Rows from block 4 of a small sound classifier, named by matrix and row number. Each number is 128 + 32 x the weight over its row's rms, rounded and kept within 0 to 255. All counts start at 0. Numbers have three digits each.
Before each channel's rows are labels from the 100 clips, of 14976, where the channel reaches its highest value: "peak on" is the class under the peak; "strongest on" is what is common among them. Only what is clearly more common there than usual is listed. The data: Morse code for random letters and digits, with fading, noise and interfering tones. In brackets: how many of the 100.
# c30: last pointwise conv (model.blocks.4.c3.0.weight, 384x384x1), inputs 256-319

peak on: the character "6" (27); the character "5" (25)
strongest on: speed: fast (90); the character "6" (32); the character "5" (31)
c30.368:168095164063166106122228074090166099112056120157104059073141092092138102126124164094102102185118105133163118128107116133123133210106120098121114131155165174096106143131103099064128137087120117

peak on: the character "5" (35)
strongest on: speed: fast (100); the character "5" (40)
c30.287:109092139124172137125088147075111070090123088069106201154107089146102122118096081101092078140137118127080139104096131159121072121104108117080066093117157134099127099038153164083157159092131092

peak on: the character "5" (37); the character "6" (27)
strongest on: speed: fast (87); the character "5" (42); the character "6" (32)
c30.1:133152184121218113120183067141165131117115101111064077064138084139097186160117116054103157201173125129072126127118122205149165239150118151133160186204237102123217120069124160091109156110129124

peak on: the character "6" (34); the character "5" (32)
strongest on: speed: fast (89); the character "6" (39); the character "5" (35); the character "4" (28)
c30.94:084105185111163101112197115140184131078126075156120036065102097148136145118144116119107122104113083100152107103125106141112165210070108108153130101112170152081092127118088061136079099089082135

peak on: the character "6" (37); the character "5" (32)
strongest on: speed: fast (89); the character "6" (43); the character "5" (35)
c30.64:100135181083145143120188123157188140066124064157109053064108074158106147112139108137112131118119125124143103116124120162115161228052112089165140136144184150076117132113097063115075103064085136

peak on: the character "5" (46); the character "6" (27)
strongest on: speed: fast (92); the character "5" (47); the character "6" (34); the character "4" (29)
c30.21:108139162120130094164170134136173112149111144106155107080151115130138172130075170098131129213124112104132141132113161255100209218115113103154125172199226111100198104118149149126118162122166124

peak on: gap (69)
strongest on: reverberation (97)
c30.235:144091095150085109070121088133116113141146137151117109162149180102164152108102129133194117147133120126144118160133146070120166102142178105154086075071113186120076143128098104084167130168143159

peak on: gap (95)
strongest on: speed: fast (99)
c30.82:146131105120141059118141093100118058140114149116107131145097131127145096166110137127104079212092137134123103044123156112063108119152156080091067140106131135119085115106180128114185152127144145

peak on: the character "5" (34); the character "6" (26)
strongest on: speed: fast (91); the character "5" (38); the character "4" (35); the character "6" (34)
c30.324:110125156128116104188184099120191138129089107111071090064162118155136172154133111087130123184117102101122103122094135255110162230104131118142178159189255111100185091073120152160093141122139133

peak on: the character "5" (33)
strongest on: speed: fast (96); the character "5" (41)
c30.301:152111174128181100086155075141177107124122130136061120120131085114146146146150154098081129205145149157144140140091096159100137157103181101087052111112181154120118183164114138092133140130134117

peak on: gap (72)
strongest on: speed: fast (70)
c30.155:122094128161157086132123162134097114123122143164124153133127099114164110123164139135124126175143112142125148146090117123178096070148078088184061114093120107162076130168160167094171126128145163

peak on: gap (94)
strongest on: reverberation (92); speed: slow (71)
c30.184:138126131110121141104075174184124129145132110144186077096128105143176136102105187110099146171138107148140105167145150113103138101120127145165053103081102125144060156147127125118158153152144173

peak on: gap (77)
strongest on: reverberation (85); speed: slow (67)
c30.253:143109133142119194111091133128164091114138122048133142161106090101121161194093156175149060083146081103065107155172140153117119153143153168105098133126133166194148099129095121140127167084093141

peak on: the character "5" (36); the character "6" (29)
strongest on: speed: fast (90); the character "5" (41); the character "6" (35); the character "4" (29)
c30.316:091144125115126088165202107119175101108108096097105031089139123143148124093098145096148100247111100098166137148108135255121172255129118123123149135164255117088166118097139153164105154094146150

peak on: gap (81)
strongest on: reverberation (93); speed: slow (71)
c30.210:155092119144105163115067153058121141147125120147160106162123162083160058178142211215217130116093106156164124109121109101123153139104157108107171103132107163144135173193185106129101149142182169

peak on: gap (84)
strongest on: reverberation (86)
c30.328:136112138118135126165091094157154136139090079132112096173104101180164153097120153182146142097124156118111082114242255152127092099136128153115166136129081094168143114139144066216143136083129129

peak on: the character "5" (30)
strongest on: speed: fast (89); the character "5" (36)
c30.376:081107158178162084130202104146197159112160091091079088086126062139155137106121117094120118211119124125122118177104105203117155177091102099131156144176175121060167156147124169114117168148129129

peak on: gap (97)
strongest on: speed: fast (99)
c30.97:129159163111127106075184141122111093114121145111153131134086112131160162107149169120163113119096101118127154126108095139133099093110116140121108126120108178085081152121123086071182169119131103

peak on: gap (96)
strongest on: speed: fast (92); reverberation (47)
c30.48:145180106168194104130142156134156106121184044092182189105134107121116094110155121104145140161122129153081062107102082072106159131114067166125081123124099111118118168166110129171141100114145152

peak on: gap (83)
strongest on: speed: slow (75); reverberation (58)
c30.379:082124151086139149131128136193155100082143110123165073134080091211101145032093068093104086134158109135150173108141146137103112177121109081187107148131146121135090122154111112093158164096090091

peak on: gap (96)
strongest on: reverberation (84); speed: fast (71)
c30.46:154115141102148098072136122119140056151135123134158085160137155076138107126132152157175109182126126131140124099121129084109145103149165100154056120127110196113082148135108097086206149134135138

peak on: the character "6" (25)
strongest on: speed: fast (79); the character "6" (29)
c30.319:128136152096118108129243122134156100132088115082093108114146090107140140114138107097113155166124148112110116095095108204128151255125075091134182158201255149076150135119152127114113136067148099

peak on: gap (78)
strongest on: speed: slow (67); reverberation (42)
c30.266:111074117168121156122083093120137144112086118138119128154115126154194152112092166149139153081114128085119123124255255114117088114145105131116136111086115099166140100134135102183141101107122107

peak on: the character "5" (37)
strongest on: speed: fast (96); the character "5" (43); the character "4" (30); the character "6" (30)
c30.62:083078184133167119101197195140147132104126142080195120096138161142124164098142088081122135171137078110094150107092088148116142088110064122183092126149138090116097100114129145080142138156110108

peak on: the character "5" (25)
strongest on: speed: fast (96); reverberation (47); the character "5" (39)
c30.9:088115117071174175223139120102144085120108116107093121074141112144058147128104114113092106190105079102171114100122137181110195246144141106109105112126198129127141102116175145139126207090147133

peak on: gap (79)
strongest on: reverberation (91); mains hum (41)
c30.102:139143135126125132120155123137059131135188151195131126200142166134132122123132104114139174122174152166165153126103139066149136102166136053139052084103128090176084151117095109073192091185111106

peak on: the character "5" (32); the character "6" (32)
strongest on: speed: fast (92); the character "6" (39); the character "5" (38)
c30.205:116118156084170133148213123161170155083122065136095011055122074150102157123128118102162140131127109102161108148119107173142121255053090124137186144162209135090175127091105061104057147064100150

peak on: the character "5" (32)
strongest on: speed: fast (93); the character "5" (37)
c30.26:128124173106162118157184058139200108093102083128067066069146048144149136135118136127078117193136137113207135178109127221122137212127138093116121132136197101096150143117122149148072140083124163

peak on: the character "5" (40); the character "6" (28)
strongest on: speed: fast (90); the character "5" (44); the character "6" (35); the character "4" (29)
c30.140:098123130125152124170154102145170149088110088129104025089146113157145135143094148092125126185121096094199146175110128255134184231111107098139187149180239111118179095083150118151066176088126160

peak on: gap (65)
strongest on: reverberation (99); speed: slow (92)
c30.38:165169105181051070091108161183145110170120126108164151155139150116138136192079171109134148162133135181111184193114139178169098132182124115164113215183147091103183158137181191109217180167214197

peak on: the character "6" (25)
strongest on: speed: fast (92); the character "6" (32)
c30.19:127107135084207076100181123109123049106103102125141073113147127133158103100136162118177056184103105119172137158125125137106140141122132131164101101110143184077109136152109108101186135098133119

peak on: the character "5" (26)
strongest on: speed: fast (88); the character "5" (38)
c30.315:121142194124197108142175098157209115062155060113081126094163106135132150136171073130143121139108121131182102129158138125106165166109128124145120126113146164103099133125091072162082104097071140

peak on: gap (86)
strongest on: reverberation (99); speed: slow (96)
c30.179:162166127185090100105111182161125127168141107149184099106139132106137152153145189180105140074069103121134197185107119138157109131173153102149115149143139110061127144121157193106159191185161177

peak on: gap (74)
strongest on: speed: fast (73); reverberation (65)
c30.288:136095084128149157150115146065165067100121103175152148162117139076108054075170094197160063159125071102101069088097099140109142109113118128127077093115134193173093084129130161126135049122141046

peak on: gap (99)
strongest on: reverberation (100)
c30.338:155118111196107163150082098164140134109055070128128097195096065142183127107058186198088163104115132100151167078162179121149047048164129127119125161142063043118148077108157170140139159154150144

peak on: the character "5" (32)
strongest on: speed: fast (89); the character "5" (38); the character "6" (29); the character "4" (28)
c30.280:112123169141133057118173138129208119127157102111108071129112137133166204131135130141196125136108121106114114109192204162116157222089114141120203138161167124090159118098170099179083136094153131

peak on: gap (94)
strongest on: reverberation (98)
c30.164:176132101135109157082126114138123105139138159142094124172099157087133110155099153146154117200150144147110100136120122114115146105147162116124038111110136217145104150132141135076167149137146163

peak on: the character "5" (29)
strongest on: reverberation (42); the character "5" (36)
c30.119:123100175131175074136169098163173160117128063137095101065189063141117159063144095098111140133149119121158104177097090142174194162098123124188108147155146086113137135119060118109121104087067169

peak on: gap (67)
strongest on: speed: fast (70); reverberation (53); mains hum (48)
c30.347:144160127124081139149144144151135142125195134156153077122148137100134097100113119143187148129115142134122109158139147086145171121153123120212083145107110151163102153166108121133225151167182159

peak on: gap (100)
strongest on: reverberation (100)
c30.185:100127159172090175147044147160126127099143107137163112123090104176154154166084224150154168100108103118100156110158144163104116118143108119186109136128117129154099128153147156085157189122131174

peak on: gap (99)
strongest on: reverberation (98); speed: slow (94)
c30.69:168145183171133083116128170129098118152131155116178113043173176089138154127127141158087162086046141058124138090141165142132064089154194096122176128142109057090147067122162141157217160157160136

peak on: gap (65)
strongest on: reverberation (99); speed: slow (93)
c30.79:153194100152061087088115153186127103177128105090144171127127122099130131172082106099137167128124131177099187189108127160183093131180106118148126239195154083119179158121197203079180193173224208

peak on: gap (86)
strongest on: reverberation (97); speed: slow (88)
c30.146:182179166173070158063100162114144180136128085176139156119130055163109123187120218162130207103125147127167195192159115053117115122157150113151132112098092100105119168122200157103101140146169194

peak on: the character "6" (29); the character "4" (28)
strongest on: speed: fast (84); the character "4" (38); the character "6" (36); the character "5" (29)
c30.260:096127202107129139112172166168181105120141121076163084086137169114092174151162111121145130127107102099136155123184193221128088233116101119114191139136207125069125108103170100183148128104163117

peak on: gap (96)
strongest on: reverberation (93); speed: slow (70)
c30.29:147123097115089155130138108151162120110133159097037131125091107112139109178123139156133132145150130149132133112135121146110134117152164144090086103077084146142122162157107126119112117134110131

peak on: gap (85)
strongest on: reverberation (86)
c30.101:133205151179136077078120215117135182121153081201195215124166134130135141116234135138134125106183138138129102200130137124122121113128121063171141125145104098122131120141133119170134121162179140

peak on: gap (100)
strongest on: reverberation (100)
c30.28:114110104170121127133090135142128131122151084141162066103116074145128140131080246141149146178110099145154131146143139162110157177118100126214105120108158158172086173187150110103133166104154194

peak on: the character "5" (27)
strongest on: speed: fast (100); the character "5" (39)
c30.246:099066154071128167146163115068145075110092181126122168161063106142137066190123154140130066107133055092175151059118129093113073151083064109046166111115113134060106066046169103074122144049110108

peak on: the character "5" (39); the character "6" (28)
strongest on: speed: fast (90); the character "5" (44); the character "6" (33); the character "4" (28)
c30.14:104142156116095089151218130125206115137120112100142071089127119133153137117089145105136118240126102095160141152109143255122179255128100114113138163179253106079202117098148154150116150111153124

peak on: the character "e" (25)
strongest on: speed: slow (61); the character "e" (35); first character: e (25)
c30.307:128167110102095149138099097149136119117143150093061094075125107125132150111141093138130130113124139122131111162167161101079123123141143161123160097086110125098147138132098090155113106125094139

peak on: gap (88)
strongest on: speed: fast (99); the character "s" (31)
c30.254:165122126113124087142148119081183077130107093124134086102181107104183111067088124107130113167057139154125120084127155142155170141150112099163092101121134122103096161175114131089189166128134143

peak on: gap (100)
strongest on: reverberation (91); speed: slow (76)
c30.293:105128125106117170155108132145100045095157091105125140177112117167114139120117105117125150136170101134118168083123140138125094153182152092127055090097155120200096111095131123073186111124102067

peak on: gap (73)
strongest on: reverberation (96); speed: slow (85)
c30.337:181124159182107114109089161176148140155087086098187102107144133154103156143106123197131193109141126091162164184177191132112077114184133190187160172147117113131169091112168156160161180159174115

peak on: the character "5" (37)
strongest on: speed: fast (93); the character "5" (43); the character "6" (31)
c30.283:113127146115191132169191118120162097106072046126090057091156055133160132091123113103137116236128089086194130176134146192106150255105099116108119131137221134066146106096144151145131184088152117

peak on: gap (99)
strongest on: reverberation (98)
c30.377:099109020095092145130085146164065087131156139098157093163098152168106101145081088149145114123140149122039128109103121151085088094105134113176083113119104138187085122143095098084168128118098133

peak on: gap (98)
strongest on: reverberation (96)
c30.318:123109156196069132069093151197135147128159120133180134128084132144124148152079213115115190114125087154154155110146134142115119153138066092190131165145145093123106147148161143084161179163160162

peak on: the character "5" (37)
strongest on: speed: fast (86); the character "5" (40); the character "4" (28)
c30.181:076080169161167129092178185137135133117136107122199112096170164158159167105149105088130152170155087095111154123103087166111145151096067129222129127148167112085096077107127133087125125124133133

peak on: gap (100)
strongest on: reverberation (100)
c30.265:127143146146149110189063134145148131127087090158118095145100089161144134066139137179132144048129170168101084109210255151089087063175103145139141113085070090193091166161125092215136090098161125

peak on: the character "5" (31); the character "6" (31)
strongest on: speed: fast (89); the character "6" (36); the character "5" (35); the character "4" (32)
c30.166:070110185106199124129172127152171130073132090150144078089115140163132123128164133116150122118104084086155147096149126158108139182065106099132142105104160132076106103129114062123084118092088136

peak on: the character "5" (36); the character "6" (29)
strongest on: speed: fast (83); the character "5" (38); the character "6" (37)
c30.295:085121186142145112067169090157189151113130120116062093052115098112141140148136159092114158149119119136155127159133121145117165159082112117125147139135166128036141160160116129112118110108098130